{
  "n_mels": 64,
  "encoder_activation": "relu",
  "encoder_kernel_size": 11,
  "encoder_widths": [192, 288, 432],
  "fusion": "cross_attention",
  "decoder_mlp_ratio": 2,
  "decoder_tie_embeddings": false,
  "optimizer": "adamw",
  "lr": 0.00087,
  "epochs": 54.1,
  "final_lr_fraction": 0.1,
  "warmup_steps": 1100
}
Rows from block 9 of the audio encoder, named by matrix and row number. Rows with one number belong to one channel. Each number is 50 + 15 x the weight over its row's rms, rounded and kept within 0 to 99. All counts start at 0. After the name is the row's rms in percent of the matrix's.
# convs1: first pointwise conv (encoder.blocks.9.convs.1.weight, 288x288x1), inputs 144-287
# convs3: second pointwise conv (encoder.blocks.9.convs.3.weight, 288x288x1, transposed), outputs 144-287
convs1.7 100:31 47 56 50 49 49 58 33 48 33 26 45 63 61 67 48 54 14 35 56 50 68 61 67 67 56 69 19 46 37 71 38 39 66 57 32 55 45 66 37 42 51 29 49 44 51 41 63 40 24 47 47 52 57 40 44 48 45 61 47 57 50 58 53 65 57 50 28 49 47 16 52 22 42 38 62 44 67 56 65 43 36 57 53 52 74 46 38 52 29 82 65 23 34 64 32 50 54 42 52 70 65 47 51 89 66 20 50 69 46 30 30 53 42 81 50 61 29 45 69 30 38 60 18 60 70 74 56 60 29 45 79 38 56 33 55 61 13 60 43 60 60 24 46
convs3.7 100:71 68 54 58 47 41 46 28 42 39 54 36 40 55 64 44 54 51 24 60 43 61 18 55 54 69 54 57 49 43 41 33 62 47 31 50 51 41 27 54 51 31 47 43 59 52 58 53 53 63 67 54 68 30 43 62 35 49 42 55 60 54 28 54 48 30 40 59 30 57 55 62 20 58 49 65 64 48 51 70 62 62 70 45 65 69 40 81 46 66 64 67 54 35 36 56 66 35 46 41 50 50 30 67 36 43 10 52 39 61 58 38 65 29 54 30 34 23 54 65 25 39 65 60 53 74 42 47 26 57 63 30 40 43 31 66 24 36 32 22 20 44 61 45
convs1.8 096:38 41 39 49 64 57 70 58 47 46 40 74 72 57 33 83 18 65 37 54 67 30 53 41 70 77 60 33 39 65 66 65 48 36 38 55 36 21 53 47 34 34 52 63 47 46 69 30 55 49 63 42 84 57 70 56 61 37 80 65 49 40 51 78 48 61 41 36 67 24 34 52 75 45 38 55 53 60 48 75 63 18 66 56 18 55 28 47 68 55 56 60 47 50 59 38 71 67 68 53 50 58 49 48 29 70 65 58 43 60 28 43 65 39 38 86 24 51 56 30 44 39 60 80 49 47 54 43 51 52 41 68 67 48 45 15 56 55 43 52 55 43 52 42
convs3.8 099:48 45 36 80 40 89 38 61 74 42 69 16 27 64 36 49 39 37 33 58 25 59 45 83 32 41 68 79 45 17 50 22 61 59 54 81 36 72 80 50 57 51 64 63 42 41 34 71 69 34 56 72 43 46 44 50 60 40 32 52 69 45 36 72 41 53 59 44 56 60 57 25 45 60 58 53 48 50 28 50 59 48 24 77 44 65 41 54 78 62 59 64 58 37 56 27 65 61 67 60 63 49 35 41 49 53 47 25 59 56 78 38 59 54 64 39 70 48 48 37 42 30 40 46 25 43 45 50 44 39 43 35 36 48 41 47 41 38 52 35 21 48 66 68
convs1.9 103:62 54 22 70 35 59 41 54 30 42 29 27 52 45 46 76 28 50 50 53 59 57 48 32 35 31 39 23 32 63 19 69 92 57 74 53 66 24 42 78 51 68 62 48 38 48 63 57 71 52 34 41 47 37 41 52 69 36 57 59 37 66 54 60 23 28 62 62 41 30 49 30 60 26 49 38 46 33 65 60 34 45 65 65 60 49 57 65 55 66 39 45 72 61 44 36 47 36 58 46 53 41 53 46 44 48 65 29 67 33 36 59 48 29 68 40 44 57 53 68 64 63 40 54 26 68 22 56 58 28 59 74 58 68 36 46 47 54 63 33 37 59 65 60
convs3.9 107:35 55 47 11 63 30 82 28 65 56 34 75 30 31 39 38 51 37 64 54 56 56 64 55 61 54 36 51 68 48 50 30 41 50 67 65 58 47 41 64 65 18 56 44 71 67 72 36 19 48 60 61 62 44 55 24 34 40 43 75 50 36 57 38 58 42 34 34 46 33 44 51 66 70 70 45 44 62 53 54 68 73 39 35 53 42 39 43 64 48 65 32 25 33 70 56 72 42 23 32 38 50 32 67 28 54 34 51 22 40 38 55 25 42 56 88 69 84 57 18 69 52 66 48 34 66 60 64 35 24 42 60 43 50 56 60 50 55 60 51 54 59 39 73
convs1.10 100:48 80 63 55 59 55 53 58 46 65 37 53 54 53 33 50 37 46 66 43 31 42 54 52 44 44 51 48 74 53 52 50 56 52 70 57 65 18 63 60 66 50 50 50 41 44 34 46 35 81 53 62 68 45 38 64 59 71 44 62 55 42 58 62 37 57 53 10 47 43 31 25 48 45 65 31 35 39 81 64 75 65 38 26 60 33 60 39 48 88 43 47 57 47 74 41 55 57 65 61 45 73 61 58 53 59 69 68 11 40 57 28 31 28 53 70 25 42 51 50 61 37 46 67 91 62 40 49 48 30 45 53 57 71 63 26 69 62 30 61 51 58 29 24
convs3.10 098:68 77 40 60 60 61 61 57 56 64 54 48 58 74 56 40 61 37 65 50 55 71 41 37 37 59 46 59 36 44 67 28 30 57 53 56 35 47 36 36 71 37 73 40 41 30 59 62 51 73 59 47 35 72 22 38 60 56 20 43 42 51 65 31 66 66 34 62 72 41 40 42 39 74 32 64 59 45 43 38 77 58 36 81 57 49 14 50 38 41 64 60 52 42 49 55 56 41 39 62 38 53 68 53 29 55 60 59 51 19 32 61 75 50 64 52 82 38 40 34 61 53 28 41 66 61 51 52 42 63 58 27 63 57 57 32 63 56 47 36 71 44 70 35
convs1.11 102:87 76 40 50 43 42 68 56 51 17 44 46 59 44 53 63 61 63 66 55 79 53 54 57 38 43 67 40 34 44 44 52 37 35 54 71 57 47 24 45 44 86 55 44 69 67 45 55 33 27 51 50 64 39 43 39 74 51 30 50 72 40 66 65 44 50 38 65 89 58 66 53 66 65 29 57 68 61 25 59 69 58 63 52 40 61 48 49 30 45 35 71 69 84 51 71 53 60 52 18 55 48 63 57 61 46 53 51 55 49 39 04 40 51 43 47 45 46 35 62 44 43 52 63 62 37 75 40 27 28 14 42 71 81 42 48 45 73 46 81 54 70 59 43
convs3.11 101:48 45 27 32 82 63 65 53 42 29 52 30 55 88 72 54 39 25 48 38 47 56 74 21 53 62 52 52 41 53 43 13 48 46 52 31 41 70 55 63 67 46 55 85 52 56 49 24 73 71 06 58 42 78 30 36 20 75 54 64 22 56 54 54 45 38 47 55 26 49 27 51 53 45 54 54 54 39 34 45 66 49 57 69 61 43 36 12 70 30 58 34 66 69 77 39 60 56 61 39 60 53 32 80 36 16 50 55 58 22 47 61 67 33 39 45 14 43 51 64 72 40 65 70 41 36 57 63 70 55 48 65 57 50 46 40 53 66 42 48 29 61 59 32
convs1.12 099:50 41 52 57 59 29 47 43 45 85 53 47 46 50 49 51 44 64 59 41 64 38 57 62 46 68 54 59 64 71 63 45 48 48 44 49 43 79 22 33 53 68 85 50 54 79 39 57 45 50 39 79 54 46 68 48 55 48 66 52 66 67 53 39 54 54 54 68 54 43 52 49 50 81 74 65 68 40 40 31 71 45 44 51 55 77 44 18 32 39 49 47 51 41 63 36 55 28 30 44 62 61 49 62 29 58 46 55 81 42 33 35 54 35 61 49 61 53 47 82 55 34 17 35 47 62 57 52 30 48 21 62 74 78 60 78 56 70 46 50 38 61 70 69
convs3.12 107:52 55 53 49 21 44 57 52 48 36 49 71 55 23 76 47 60 52 50 71 58 68 48 49 61 35 37 69 70 25 51 43 47 27 57 76 47 42 48 71 29 31 28 31 45 42 37 77 23 53 78 34 58 40 24 63 68 40 73 31 48 27 18 37 61 50 59 50 74 55 83 44 62 94 47 59 53 55 84 62 54 45 62 34 79 34 71 30 70 59 57 39 56 53 20 69 39 27 31 37 46 46 57 36 56 74 34 45 39 56 44 46 55 73 60 85 25 46 43 60 44 40 63 71 44 55 60 53 33 50 45 51 39 52 41 39 30 60 57 55 53 71 39 36
convs1.13 099:69 51 36 44 50 42 49 56 49 41 61 82 20 42 57 28 63 53 64 42 44 77 46 38 52 27 59 45 61 45 48 57 67 50 61 51 24 25 29 43 71 33 68 50 68 58 59 44 32 68 52 53 50 59 44 70 36 99 49 46 62 19 26 66 64 34 47 75 33 39 54 48 55 30 30 29 40 27 60 35 35 35 49 75 47 43 74 35 39 36 62 44 20 61 33 23 50 39 52 37 76 30 36 52 41 52 73 42 47 37 59 28 71 64 60 73 46 70 40 75 39 18 52 72 76 74 23 29 55 52 42 57 70 46 44 64 52 68 28 40 54 36 62 34
convs3.13 089:38 41 65 50 85 68 41 63 11 74 53 23 47 62 37 65 66 68 37 55 38 29 47 33 53 38 81 38 43 10 23 35 43 60 33 38 74 20 63 29 79 77 66 45 52 52 35 53 71 63 30 31 52 49 51 42 53 33 50 29 45 59 49 57 55 48 57 62 41 68 44 38 54 47 44 44 62 60 54 35 62 48 29 44 59 66 58 50 63 32 49 37 36 41 44 62 39 36 77 62 47 39 26 58 43 38 58 60 19 43 25 48 63 63 68 51 41 55 65 43 71 66 56 16 68 49 23 63 75 60 63 58 60 62 61 60 46 73 37 54 32 60 29 52
convs1.14 099:41 64 63 40 71 40 39 62 38 53 44 28 56 53 46 73 64 56 71 39 35 82 54 38 51 53 22 50 70 27 26 54 54 55 80 40 33 56 51 49 57 57 57 59 06 49 62 62 59 44 26 34 28 35 26 55 51 46 48 37 16 55 09 67 48 56 75 57 43 56 36 48 44 55 61 61 84 52 44 50 51 50 42 57 55 50 45 45 27 64 24 72 41 44 33 48 60 33 30 24 55 64 14 54 41 62 62 73 41 42 46 62 75 43 35 50 36 39 58 15 64 38 34 22 45 53 56 57 66 41 33 22 64 56 26 75 66 65 43 20 45 43 50 55
convs3.14 095:24 48 53 65 40 72 48 48 68 39 48 50 33 62 21 59 47 54 46 51 64 43 64 83 52 54 51 54 57 44 40 30 46 48 22 71 39 51 55 44 37 59 40 41 44 61 56 43 71 51 54 50 74 48 60 34 61 50 26 27 22 52 10 35 60 62 17 39 75 78 51 50 56 39 53 70 36 64 41 19 79 29 79 52 40 42 57 56 64 78 29 44 43 47 38 49 37 70 20 82 38 56 50 28 21 48 59 34 81 45 49 27 46 63 22 67 47 58 30 38 34 24 76 36 33 59 35 70 44 38 37 40 64 37 55 62 73 42 47 74 60 30 51 43
convs1.15 099:59 54 49 45 42 24 52 36 27 60 70 44 48 56 44 67 61 74 46 29 61 40 57 73 80 40 61 29 44 64 41 29 48 38 43 65 62 52 41 71 39 60 55 17 67 51 28 56 69 48 35 37 43 59 83 36 49 48 52 66 66 43 54 44 54 57 69 79 43 45 27 43 51 49 52 32 57 37 20 66 54 14 67 65 66 32 73 49 76 50 37 67 52 55 31 47 58 54 71 73 54 19 67 24 45 71 37 52 39 35 73 40 42 48 40 35 44 33 28 47 12 57 72 61 40 41 22 65 46 55 32 39 60 36 57 36 59 62 47 60 51 46 56 33
convs3.15 100:32 59 68 32 70 45 54 45 61 70 26 56 31 49 69 57 47 52 68 34 20 54 22 65 30 44 29 38 62 48 61 81 71 40 56 43 48 71 25 21 42 18 65 32 42 40 52 64 54 49 72 31 77 51 50 30 29 60 53 76 41 33 60 45 71 48 59 54 62 59 46 71 62 59 64 83 51 54 62 22 45 54 39 32 71 66 67 54 53 31 62 33 48 48 38 61 43 20 51 10 61 52 69 51 64 68 32 41 43 52 46 35 34 44 67 49 63 51 20 33 32 16 46 70 51 56 42 51 52 42 60 39 16 60 62 48 69 36 64 60 29 58 58 46
convs1.16 098:42 33 57 54 47 19 44 52 45 26 45 73 45 60 51 45 47 61 55 59 42 55 43 51 60 31 50 33 39 82 57 39 70 30 49 57 69 57 45 43 66 55 48 51 82 53 40 73 58 58 67 56 37 39 65 44 73 35 20 57 35 77 59 46 44 55 73 51 54 61 24 64 48 58 37 43 11 43 66 68 67 71 28 56 41 47 55 46 67 60 39 56 82 17 57 32 33 39 46 51 46 58 73 34 80 37 58 58 62 78 85 19 44 58 49 34 75 23 60 48 51 42 53 39 65 38 26 41 43 63 45 58 56 58 39 74 68 59 61 33 28 52 63 75
convs3.16 096:72 57 65 35 56 35 54 52 78 49 31 51 54 18 59 49 79 58 71 70 36 34 59 31 24 30 71 75 43 57 42 54 50 30 55 57 46 37 65 70 63 53 45 27 63 49 55 64 42 28 35 61 29 30 49 85 39 44 20 57 50 44 68 69 70 43 35 36 51 35 42 52 67 57 59 52 35 72 47 28 44 50 45 52 62 70 34 41 61 64 61 57 43 42 29 54 49 53 60 29 56 17 54 43 33 63 26 41 56 62 40 54 23 55 68 35 35 26 45 64 17 57 34 72 40 53 55 63 47 65 71 56 57 46 50 84 60 53 40 67 80 57 59 36
convs1.17 101:32 49 38 57 61 38 60 55 43 40 44 38 44 35 52 47 28 64 55 49 36 36 51 29 58 72 38 49 34 66 66 50 59 56 58 64 66 41 31 61 39 50 44 39 56 43 34 51 65 34 44 43 88 29 13 30 72 46 73 62 67 51 57 63 66 36 42 72 78 64 68 71 67 45 31 44 44 61 57 20 24 71 63 42 53 45 55 46 66 56 50 35 47 39 29 50 49 50 35 70 61 40 50 51 80 61 25 64 26 34 31 70 48 50 72 76 59 67 36 35 44 65 44 30 24 66 42 70 46 49 44 80 37 50 59 77 65 09 36 53 51 46 40 36
convs3.17 105:63 47 40 50 42 58 33 36 43 46 57 41 68 30 31 35 62 73 42 23 51 51 36 48 56 40 49 39 64 72 56 88 64 54 45 49 56 53 75 38 51 45 52 73 47 50 40 67 77 55 33 74 56 24 71 57 40 52 47 52 67 46 51 57 20 57 38 58 50 60 51 71 65 80 54 50 75 58 37 75 37 33 42 47 56 64 37 58 46 63 20 51 63 48 52 33 60 69 72 28 71 38 24 65 55 53 63 50 63 57 44 46 68 38 68 30 68 57 51 41 68 53 63 62 78 46 44 30 34 44 39 59 32 36 55 43 76 17 68 52 74 75 49 45
convs1.18 095:61 64 35 52 59 65 59 36 55 57 60 63 29 34 66 64 44 39 59 58 33 30 46 32 52 40 51 37 37 43 45 36 41 39 55 65 65 48 37 77 51 36 45 76 67 60 34 33 30 64 69 55 70 76 39 53 44 23 30 42 77 55 59 36 43 67 27 38 78 76 54 58 48 35 34 20 71 62 33 66 44 52 42 36 66 62 49 28 49 27 65 61 81 70 43 49 41 62 76 44 64 70 26 60 50 42 37 62 41 65 50 32 67 52 54 27 47 06 36 55 35 37 39 43 44 23 52 50 58 43 64 59 28 24 35 48 54 33 76 59 66 46 50 57
convs3.18 102:44 66 68 65 32 38 45 37 39 83 52 98 62 63 45 67 49 50 84 45 47 59 43 31 62 60 44 69 35 43 34 67 67 58 31 52 57 46 62 25 40 52 48 74 73 26 68 29 61 44 69 57 29 36 47 67 72 69 77 50 47 28 42 48 47 53 53 73 39 62 44 64 39 63 48 56 34 64 31 39 57 37 37 54 61 52 65 49 44 37 60 52 55 57 23 74 26 57 46 26 32 54 71 51 60 39 28 37 58 26 66 37 36 93 52 53 60 45 25 69 53 58 78 46 62 69 37 72 50 45 41 59 60 51 32 54 70 66 47 49 51 55 40 40
convs1.19 101:32 45 39 46 71 40 56 36 68 56 20 34 33 34 32 52 51 28 70 51 41 35 34 56 53 42 43 33 47 38 81 68 44 29 34 36 60 63 57 76 42 38 70 66 26 53 78 58 47 32 72 57 42 59 62 56 22 39 34 88 53 47 70 24 56 29 50 47 55 54 48 35 37 71 59 25 51 21 34 46 38 57 63 38 36 30 72 35 47 26 51 55 40 58 51 46 39 50 45 54 60 45 30 83 48 39 58 67 56 38 45 50 57 21 47 46 47 54 67 51 63 57 53 30 48 48 25 53 37 38 49 31 51 30 36 75 33 46 49 60 43 68 39 60
convs3.19 094:64 57 51 49 51 73 29 41 66 54 57 58 36 72 42 46 26 62 47 62 40 57 56 31 49 67 67 56 71 65 18 41 60 44 28 33 37 44 35 47 50 46 49 29 74 46 67 59 24 58 55 42 72 36 38 68 70 69 60 51 52 59 76 65 60 25 38 48 56 79 50 45 58 67 44 37 66 61 60 38 62 49 58 27 53 59 23 66 52 76 35 40 26 20 71 66 50 62 67 32 34 49 40 58 56 41 76 62 34 23 43 55 70 52 80 33 71 39 50 56 42 40 48 62 66 38 74 54 31 70 54 28 24 29 59 69 37 59 37 54 40 61 33 59
convs1.20 098:44 44 62 26 37 45 50 48 56 55 51 62 31 46 12 52 54 56 28 48 36 83 49 54 33 35 72 09 55 52 68 45 67 45 65 40 60 51 50 29 49 79 68 40 39 31 55 54 44 24 44 36 60 29 47 66 52 79 50 63 29 58 61 63 51 68 31 47 66 41 43 57 85 45 47 49 36 43 63 54 35 41 71 54 56 70 38 21 33 50 70 58 43 54 53 50 32 49 60 56 55 52 68 45 31 42 66 73 36 63 72 46 33 23 38 39 28 55 56 69 38 31 42 61 45 55 62 45 61 60 36 76 36 33 46 44 13 68 57 41 41 50 41 51
convs3.20 104:83 58 72 61 47 57 57 53 56 38 47 53 39 52 56 44 55 35 64 42 75 62 29 47 73 50 50 42 53 77 55 37 60 79 20 62 46 42 63 43 49 44 60 40 30 35 60 58 55 41 80 48 54 51 31 43 50 22 49 55 36 42 78 33 85 28 44 26 53 31 26 39 34 76 42 40 27 66 42 66 45 37 65 51 51 40 54 58 44 77 23 55 50 23 48 76 36 33 60 46 26 35 78 23 33 73 71 28 54 47 40 35 68 62 47 54 41 53 60 25 44 61 80 63 54 41 66 19 52 24 57 34 38 22 32 48 67 30 46 60 70 76 78 50
convs1.21 101:56 55 60 55 46 50 36 64 42 37 37 65 77 28 77 66 34 56 50 62 59 78 31 54 70 49 60 58 41 37 49 56 54 47 29 61 33 56 26 35 79 45 48 42 61 57 63 37 49 23 63 31 49 45 62 48 65 54 57 27 39 54 60 48 23 46 65 61 48 40 40 53 27 70 54 73 39 45 42 34 44 44 39 61 57 27 40 30 82 24 59 80 62 59 21 56 34 79 60 50 49 56 40 38 64 64 67 78 37 39 74 58 43 55 65 42 68 55 72 40 59 50 53 47 46 40 49 15 41 62 61 69 51 56 49 47 49 63 58 57 43 44 53 45
convs3.21 101:29 83 49 34 52 33 28 48 58 41 68 33 61 40 57 67 70 47 44 33 69 53 45 24 50 57 71 54 73 65 27 38 75 55 46 39 54 69 72 41 70 27 55 46 46 52 74 54 37 46 32 64 49 61 61 56 42 66 43 24 47 42 39 52 68 69 50 41 78 85 42 48 40 44 41 68 63 46 42 59 55 24 46 64 68 48 19 73 31 31 33 60 46 42 60 31 60 36 30 60 48 27 45 23 52 51 36 46 35 70 40 71 34 26 34 39 54 42 25 32 45 40 48 83 39 51 58 48 47 43 35 64 41 40 64 60 47 65 54 30 43 67 34 42
convs1.22 097:54 48 41 64 48 58 33 52 45 43 33 49 57 53 61 65 57 41 47 55 42 33 11 59 24 65 55 56 35 54 42 22 54 47 77 54 51 43 41 47 56 61 42 53 42 33 42 50 32 51 41 81 40 45 61 41 30 34 17 57 52 46 57 31 34 48 80 29 57 47 36 57 57 64 20 54 50 41 35 41 44 44 56 66 36 46 50 70 75 56 46 82 39 83 53 23 21 56 37 43 35 79 36 58 34 62 34 47 45 67 37 41 36 56 15 75 32 51 57 58 45 58 41 49 59 47 35 33 33 20 35 67 39 26 45 45 42 51 65 56 64 75 65 63
convs3.22 100:57 33 51 33 71 54 35 36 47 29 42 74 38 47 66 58 65 48 55 54 45 47 26 41 65 54 27 60 64 59 47 65 44 49 56 66 47 58 54 49 17 59 51 46 47 71 73 36 56 26 65 56 60 37 52 40 40 49 53 47 45 26 38 40 58 61 56 46 50 76 53 33 70 75 66 61 47 44 85 71 37 55 72 48 65 44 49 70 59 60 41 35 60 42 71 40 46 49 65 52 50 49 55 33 41 47 52 76 22 61 22 58 41 53 44 61 56 69 58 32 66 48 34 70 68 36 78 53 35 51 24 26 50 47 62 47 21 26 72 49 69 59 35 42
convs1.23 100:32 62 54 37 38 49 48 47 17 28 54 21 44 37 38 59 61 41 49 36 40 42 51 73 66 48 35 42 38 67 34 27 63 62 49 72 22 70 55 73 56 63 42 51 34 41 52 39 81 47 51 39 62 51 23 49 61 45 61 52 38 69 40 54 51 51 45 41 26 38 55 59 62 59 69 52 42 56 56 57 43 34 64 59 75 54 58 50 62 21 45 35 23 63 31 49 40 34 45 21 48 50 33 43 58 39 83 53 47 55 45 62 38 38 39 31 42 53 38 46 65 67 35 72 30 40 74 53 57 58 82 65 62 60 37 46 49 28 32 54 31 26 63 83
convs3.23 098:54 59 42 87 58 67 64 25 34 55 29 49 47 65 66 51 44 42 59 42 36 63 59 50 65 79 77 82 63 60 50 26 52 63 32 65 49 43 55 69 42 76 63 25 52 65 40 33 43 28 63 73 72 57 47 72 66 53 59 55 75 40 54 57 59 36 41 64 49 42 64 11 44 18 46 33 42 72 55 65 62 36 42 60 31 57 84 84 48 66 48 51 56 66 36 54 57 40 39 60 63 51 60 40 50 33 54 34 50 66 46 43 28 79 54 37 69 25 38 64 43 85 52 31 34 47 67 63 59 71 57 36 56 74 30 48 41 41 79 57 41 43 64 55
convs1.24 097:48 01 48 18 53 44 38 49 38 70 41 53 39 46 34 44 55 63 54 32 75 76 71 59 37 28 63 55 47 36 41 75 56 15 42 43 62 44 46 60 53 48 49 46 42 62 63 76 43 63 40 66 43 27 41 51 55 85 52 51 36 45 63 53 63 48 36 37 34 46 49 32 59 52 39 56 57 43 59 69 44 46 57 48 48 57 59 47 52 67 57 54 45 25 45 12 58 36 64 64 37 50 70 53 48 62 68 37 41 50 43 37 52 69 40 52 88 76 52 47 44 39 41 32 73 30 29 69 56 48 55 26 27 64 39 58 68 58 59 56 48 70 38 58
convs3.24 114:46 55 27 54 57 76 64 34 41 63 63 44 68 64 45 58 25 76 54 39 53 49 36 47 86 58 41 45 52 63 21 36 53 61 45 49 37 40 60 58 45 11 53 55 33 39 45 44 48 54 62 86 42 48 68 50 44 48 60 74 29 33 54 41 57 60 41 62 43 37 39 90 47 64 56 37 32 38 46 57 30 49 35 47 39 63 48 25 70 51 40 61 28 26 80 74 70 58 54 66 54 73 43 69 66 22 61 64 49 31 68 66 36 30 63 60 46 40 46 50 70 58 46 30 37 61 58 59 54 66 29 28 54 70 23 45 85 46 26 40 30 41 39 43
convs1.25 101:37 48 67 39 44 44 65 58 19 51 49 28 26 24 44 55 45 62 61 61 52 43 37 69 39 68 55 24 46 39 75 54 48 63 44 13 63 57 51 72 33 27 66 53 56 55 55 23 33 21 34 58 57 55 33 77 70 55 42 57 62 68 68 30 44 37 60 54 13 64 59 32 67 24 69 48 72 68 65 62 43 50 64 67 69 46 52 26 69 44 55 34 58 57 47 70 55 54 65 55 55 72 46 70 73 65 73 54 60 62 30 62 38 39 63 44 54 49 35 64 83 42 59 45 44 58 54 31 36 61 79 54 78 52 46 42 41 55 62 70 70 39 50 59
convs3.25 101:62 47 35 53 43 31 50 31 35 65 36 59 21 55 42 60 55 63 60 59 48 49 33 46 51 32 57 66 58 41 69 60 48 57 30 49 40 99 46 35 56 32 79 39 25 54 24 68 38 39 63 35 50 62 54 19 33 43 52 41 39 61 43 42 42 77 31 60 57 25 56 41 52 36 58 51 50 39 24 54 53 18 46 50 47 63 75 40 70 33 22 56 26 76 42 63 43 14 71 74 59 35 56 62 71 39 40 71 84 64 70 49 62 60 48 44 34 54 45 61 45 62 67 33 37 29 50 35 37 40 53 84 63 30 45 68 46 37 53 44 39 19 63 35
convs1.26 098:64 10 40 38 37 55 57 29 61 67 33 15 59 44 46 41 57 46 54 46 59 51 01 76 31 42 60 64 27 47 41 47 67 24 39 56 47 37 47 68 37 80 72 48 50 51 58 34 31 56 54 37 56 50 52 38 52 70 32 46 35 76 57 59 56 61 45 55 82 47 51 42 70 25 72 76 72 39 55 40 61 59 56 49 85 73 29 37 22 53 40 48 48 37 39 34 49 57 68 36 58 53 58 68 39 42 46 77 77 48 70 16 47 33 29 69 62 42 80 68 53 63 30 36 38 47 82 61 39 62 50 67 66 65 52 45 37 41 50 69 33 31 62 75
convs3.26 100:57 59 51 53 52 62 47 37 48 51 20 49 44 25 78 56 56 34 35 43 62 49 27 31 61 82 32 33 61 39 58 86 36 69 49 54 46 52 43 39 30 41 58 61 32 51 34 31 66 30 57 67 34 58 70 36 60 54 27 35 51 63 48 70 83 61 52 54 51 57 68 63 68 46 29 46 69 09 64 26 75 28 74 60 70 51 56 66 58 35 50 65 74 42 29 54 29 69 79 70 24 46 57 73 53 58 43 37 44 68 56 28 44 70 47 62 73 52 55 52 50 55 55 34 33 58 47 43 67 57 41 62 31 43 43 63 58 29 50 56 54 47 58 53
convs1.27 102:53 39 73 36 20 56 57 65 75 33 60 48 22 81 60 80 58 49 56 54 44 49 73 37 39 47 61 37 36 58 38 49 63 62 47 26 89 39 19 36 45 37 49 19 52 62 55 49 41 70 58 53 49 30 41 29 38 62 64 26 50 72 58 42 69 14 59 58 51 69 60 32 32 69 63 49 62 47 40 62 45 54 32 60 38 38 10 55 42 17 76 64 51 66 50 66 57 39 46 45 41 43 66 24 57 48 45 60 62 65 34 60 34 41 33 61 30 54 36 64 65 18 31 52 87 65 47 41 26 53 43 59 51 61 31 50 24 50 76 55 32 43 39 62
convs3.27 096:36 58 57 14 54 48 55 51 42 72 33 45 76 49 70 36 63 54 56 27 70 55 62 23 70 45 39 31 66 46 58 59 30 52 31 58 61 43 50 54 25 59 39 26 50 52 46 59 46 23 53 73 54 61 53 63 41 35 52 44 28 38 43 34 29 23 56 53 53 44 51 37 41 60 47 64 61 46 50 70 31 65 80 18 62 63 33 41 40 70 68 64 54 44 43 36 49 47 27 68 57 60 55 41 49 34 29 24 59 96 54 46 64 46 59 61 36 59 42 45 44 47 66 64 25 42 32 79 67 45 48 49 45 29 32 49 27 71 81 58 61 47 38 57
convs1.28 102:51 40 49 55 42 58 58 51 41 56 72 66 87 26 47 49 63 61 48 42 33 55 36 58 56 72 56 42 47 83 80 56 61 78 46 61 60 19 61 42 54 56 37 19 75 61 30 29 83 32 59 10 73 43 70 20 64 45 69 56 60 64 60 33 63 37 23 42 59 61 46 42 34 27 51 52 16 65 45 32 70 42 44 34 40 54 56 34 65 43 48 51 28 56 71 67 46 32 50 32 31 38 55 37 46 42 61 54 49 37 39 31 45 18 23 39 50 48 51 58 36 74 43 50 49 45 35 59 69 65 49 31 51 45 21 42 46 63 60 34 42 74 81 46
convs3.28 095:58 28 37 37 42 66 48 67 09 16 11 48 41 68 51 76 49 60 59 56 33 54 48 49 68 52 59 30 60 50 79 58 53 37 63 38 28 63 57 33 55 67 37 43 40 57 77 15 65 37 73 53 66 59 62 43 74 63 64 45 21 59 61 36 77 67 71 70 52 45 42 64 52 58 50 41 55 47 41 42 32 46 40 49 41 78 68 59 33 28 72 43 38 45 71 67 42 55 40 52 54 51 64 67 33 45 37 42 48 59 50 31 54 47 53 64 48 81 40 46 69 32 62 37 38 38 52 45 72 63 39 63 16 53 66 40 65 74 59 29 22 45 44 30
convs1.29 099:46 54 51 49 48 34 72 32 52 32 67 55 42 62 60 53 62 59 58 57 80 26 35 55 48 39 77 43 42 61 43 44 28 70 50 56 52 36 34 32 45 48 60 45 44 42 56 22 58 40 46 00 69 40 56 49 68 47 48 41 51 49 49 59 63 44 67 35 51 54 80 33 55 35 42 53 32 99 58 71 49 83 29 71 80 48 41 54 36 45 47 45 47 48 33 42 36 50 69 71 50 35 76 34 72 56 68 59 59 65 65 37 51 72 38 25 56 53 43 51 45 61 41 28 75 52 49 30 28 34 18 28 67 69 27 40 58 53 28 72 46 52 52 36
convs3.29 099:60 38 37 28 55 45 57 73 62 34 51 65 49 44 42 31 49 58 71 40 39 26 52 52 76 71 79 40 75 74 32 45 65 40 71 40 34 63 59 32 53 44 26 72 56 37 11 49 57 36 45 59 30 41 46 62 59 63 46 63 24 54 54 40 15 43 41 43 34 63 53 61 59 85 57 51 42 47 50 67 47 61 67 61 60 65 12 63 60 67 68 64 61 60 58 31 31 58 68 47 31 46 69 43 51 40 63 55 62 55 28 66 53 65 61 64 61 63 21 59 58 71 44 57 32 54 53 56 22 46 38 23 48 44 34 67 52 58 65 22 60 26 46 30
convs1.30 101:69 51 53 41 61 37 43 30 62 29 52 50 26 33 38 44 35 43 41 46 46 55 41 35 46 37 65 31 24 33 33 65 34 54 45 70 53 34 65 56 55 64 43 41 47 27 34 45 39 64 52 61 40 35 67 30 41 35 22 49 33 40 53 40 28 44 44 40 55 46 53 54 51 37 63 32 48 26 65 34 44 25 44 64 57 84 60 67 74 52 26 44 52 54 64 31 30 89 57 56 63 29 43 74 35 55 36 49 69 83 50 39 35 19 36 35 51 51 59 51 23 29 56 50 60 45 51 68 50 64 53 37 45 35 60 50 55 61 64 22 59 60 45 75
convs3.30 094:53 65 73 77 21 68 65 78 73 20 29 67 79 77 60 63 28 62 50 52 44 45 40 64 20 60 31 32 45 41 39 74 69 53 32 36 37 39 68 65 28 44 55 56 41 47 34 45 41 67 67 58 43 33 69 49 26 83 34 53 36 21 41 20 60 66 42 58 13 41 42 44 43 72 66 53 53 81 49 32 45 31 62 42 69 63 79 37 46 49 51 55 67 29 66 55 59 77 50 58 58 62 60 62 25 67 30 35 68 53 69 40 63 30 36 47 67 72 41 42 64 53 51 53 41 70 46 29 69 26 58 50 76 38 41 46 75 27 63 35 55 65 56 66